{"model": "spectrogram FSQ autoencoder", "dataset": "simulated modem signals in the audio band", "train_examples": 78125, "n_mels": 64, "hop_length": 160, "input": "log_mel", "win_length": 512, "bottleneck": "fsq", "downsampling_factor": 8, "encoder_arch": "caformer", "encoder_norm": "layernorm", "encoder_norm_position": "pre", "encoder_activation": "gelu", "encoder_mlp_ratio": 4, "encoder_head_dim": 48, "encoder_fused_qkv": true, "encoder_qk_norm": true, "encoder_parallel_block": false, "encoder_inner_norm": false, "encoder_drop_path": 0.05, "encoder_patch_size": [4, 4], "encoder_conv_stem": false, "encoder_depths": [5, 5], "encoder_widths": [96, 192], "encoder_kernel_size": 7, "loss": "mse", "latent_channels": 6, "decoder_norm": "batchnorm", "decoder_activation": "leaky_relu", "decoder_widths": [48, 48, 96, 192], "decoder_blocks_per_level": 3, "decoder_block": "basic", "decoder_attention": true, "decoder_upsampling": "transposed_conv", "levels": 7, "init": "kaiming_normal", "residual_init": "none", "optimizer": "adamw", "lr": 0.0024, "beta1": 0.9, "beta2": 0.999, "eps": 1e-08, "grad_clip": 1.0, "steps": 7500, "batch_size": 128, "epochs": 12.3, "lr_schedule": "cosine", "final_lr_fraction": 0.01, "warmup_steps": 370, "weight_decay": 0.3}
Rows from block 7 of the encoder of a small spectrogram FSQ autoencoder, named by matrix and row number. Rows with one number belong to one neuron. Each number is 128 + 32 x the weight over its row's rms, rounded and kept within 0 to 255. All counts start at 0. Numbers have three digits each.
After each neuron's rows are labels from the 100 clips, of 14976, where the neuron reaches its highest value: "strongest on" is what is common among them; "band" is the frequency band that holds the peak. Only what is clearly more common there than usual is listed. The data: simulated modem signals in the audio band. In brackets: how many of the 100.
# fc1: MLP up (encoder.blocks.7.mlp.fc1.weight, 768x192), inputs 96-191
# fc2: MLP down (encoder.blocks.7.mlp.fc2.weight, 192x768, transposed), outputs 96-191

fc1.686:149162122114165099101119116193154101086129102107126147101164128143142134098139114104110106062136170055168218192108106089116129109148133092136151085118205118160128099122117109096198090129117068078132127137096132114114103107146087101139069127162114085077147137150130137124116139115070157173
fc2.686:040100108173106061125111163168142175091133145082093130130150155103108095065152108166133102114135182144160113143147189069148090170172135114102086085123168065102151149172138159139090135083065134112072152162163107108105117141096164139085153088117112140142087115166155103154110160116099146059
strongest on: strong noise (94)
band: 0 to 250 Hz (66)

fc1.478:088141150170075141120097132108122188146110136054126065103132131122113165096148117123123108110131190119169121185162156114054136125130159084050132157152144164104123107194141097115155165141117073126122134143114119124136115124045147185160119149118148114106147133143122055076107139112136067049
fc2.478:189158107127173147132170113100119111152096102163110177173115096125120178169079122094184131127108082138127156092094076125168167100088098150142158162143116132096186154109109163132090081180177162084199100120132161091142170104169134170083113128092145159055122107089116143140162087125115168162
strongest on: strong noise (69); carrier: 3.5 to 4.5 kHz (58); 800 baud (39)
band: 4000 to 8000 Hz (100)

fc1.339:126163096120151041141177086109167165142080126118121118148111130156104113182125122114162128124068065180175117142162069097132128141106134118145135134108113098140172063096133117177158059134167121136103132123187114104189165140100086138105104121140113110090147113137155150105095044112145096165
fc2.339:124131111085163129150066080164067123141156118134168092109183044168117104136117123124099123071110129096136124181135135120164121174154142144109174115113141127097124081115157136134088094102148127065112102193138137195130113128118122135052134089077091135140136197144156148143099139082157096141
strongest on: carrier: 4.5 to 5.5 kHz (70)
band: 4000 to 8000 Hz (99)

fc1.226:148117120133156083107156178131137119081255124140148138166172196164132098125130089177141097124193149138121106125128153143146098137102138111122092177134131131153081049109095161190187155164136092158098142083115086163143030154084091111110092131164120119163145131173131150135169128142148129116
fc2.226:177152074165159157112185120083173136153108106161112155143112073140081173144134122156219105089117028103134139145107104112136136105126102127187138197166123140099150094094136105101073078186154137112139163125110107081169166117145147178113145148100112140082117105082108094166118116120111165133
strongest on: carrier: 4.5 to 5.5 kHz (53)
band: 4000 to 8000 Hz (67)

fc1.334:101123151073087141162170094155107177130118074151147137158159103149141148110098100143133103139110091119055168142113054122136080075114225116139075067096143108133071053164149143095130107103098089110160146145126176110184134102058147105118117143119105158111141108164093119169173089086129156158
fc2.334:110131071132063107141115067121181110076190117130155112146131127074103132144135201147092061120203052172090097136115134096126202165132104114135179179137078110158084093064144093123168116121119163130059161163134176103113095136092155160147088161093131129170107129125138099104127133085102156150
strongest on: carrier: 4.5 to 5.5 kHz (57); strong noise (52)
band: 4000 to 8000 Hz (94)

fc1.682:125166130112087119147168142111155140176119115153143144091163155195079148161143032115170118076092167113179127146109121131136103150186119186093126164115159151131161044116154142119126133101140134120104095142111113107116217170123053146112145111083094156087151147149135146170109129144072102103
fc2.682:103133128162120112125154166154185069105162160158062082100081148136111108160117091077105170129175157135076184085127112154169121169111101104112099126094153146160156117118172150146089169082062158107169095148104126121180114122074156154142128123116156139188158155144185121123103145185109083197
strongest on: carrier: 4.5 to 5.5 kHz (71); 400 baud (40); 800 baud (38)
band: 4000 to 8000 Hz (100)

fc1.547:093151148108155120112156156124155119143135121129141183071108109118141090098111143060139148081113083160126154141159080096136133065135154112103140109136076090114142118187115105101084123160088140143118138187130139082124154105106185089136124078137136151093150134081122120168132094156133161167
fc2.547:090124110163153090149105128184182132164106157156082169184123128135098098123125093130072113168164101167129109105119152135114114105153071134009141143148112086109099161146120124144133153149082103119138131086145169167123093127150132065105180161193106114185115160158141147166099160127182078143
strongest on: carrier: 4.5 to 5.5 kHz (51)
band: 4000 to 8000 Hz (99)

fc1.461:042118123137106111092129139136077203155108143053138110121155132152112158095136082108130096108163222122200116190160124102067183120157136123037130164150110120143130150152120098100151133166116082137119162119114134091125141097031129144180187140130120107083118126132096083125131170100140094068
fc2.461:181146085165140116088135091101187123155062115167107195175135085143102199145122147157180135056103115128157139146112066141166167100080140132130152197156136105127162107174135142136105116146140153123190104153113106116113191102177176180080150153098108169065127131078142110125151121149086165163
strongest on: strong noise (70); carrier: 3.5 to 4.5 kHz (61)
band: 4000 to 8000 Hz (100)

fc1.135:166103116147108164063166175159160158137182096183101113115128134133109152115133079145171179108105126093161106132112120090102129106085120105127124078078118141132086088144168110106136114119144085078130118213131142156165108111172100101142139139146195148106204180084105097102133125097106139138
fc2.135:170102082057100136121096050162159096127103097124066124149125149053141118147124146151141124121120140120100131096136130132153120152110125144108138152094080107101090132134098077095125101143119060102104182118140176203186108088127125127078103143130086084162065165138075148083152156076130116106
strongest on: carrier: 4.5 to 5.5 kHz (54); strong noise (53)
band: 4000 to 8000 Hz (58)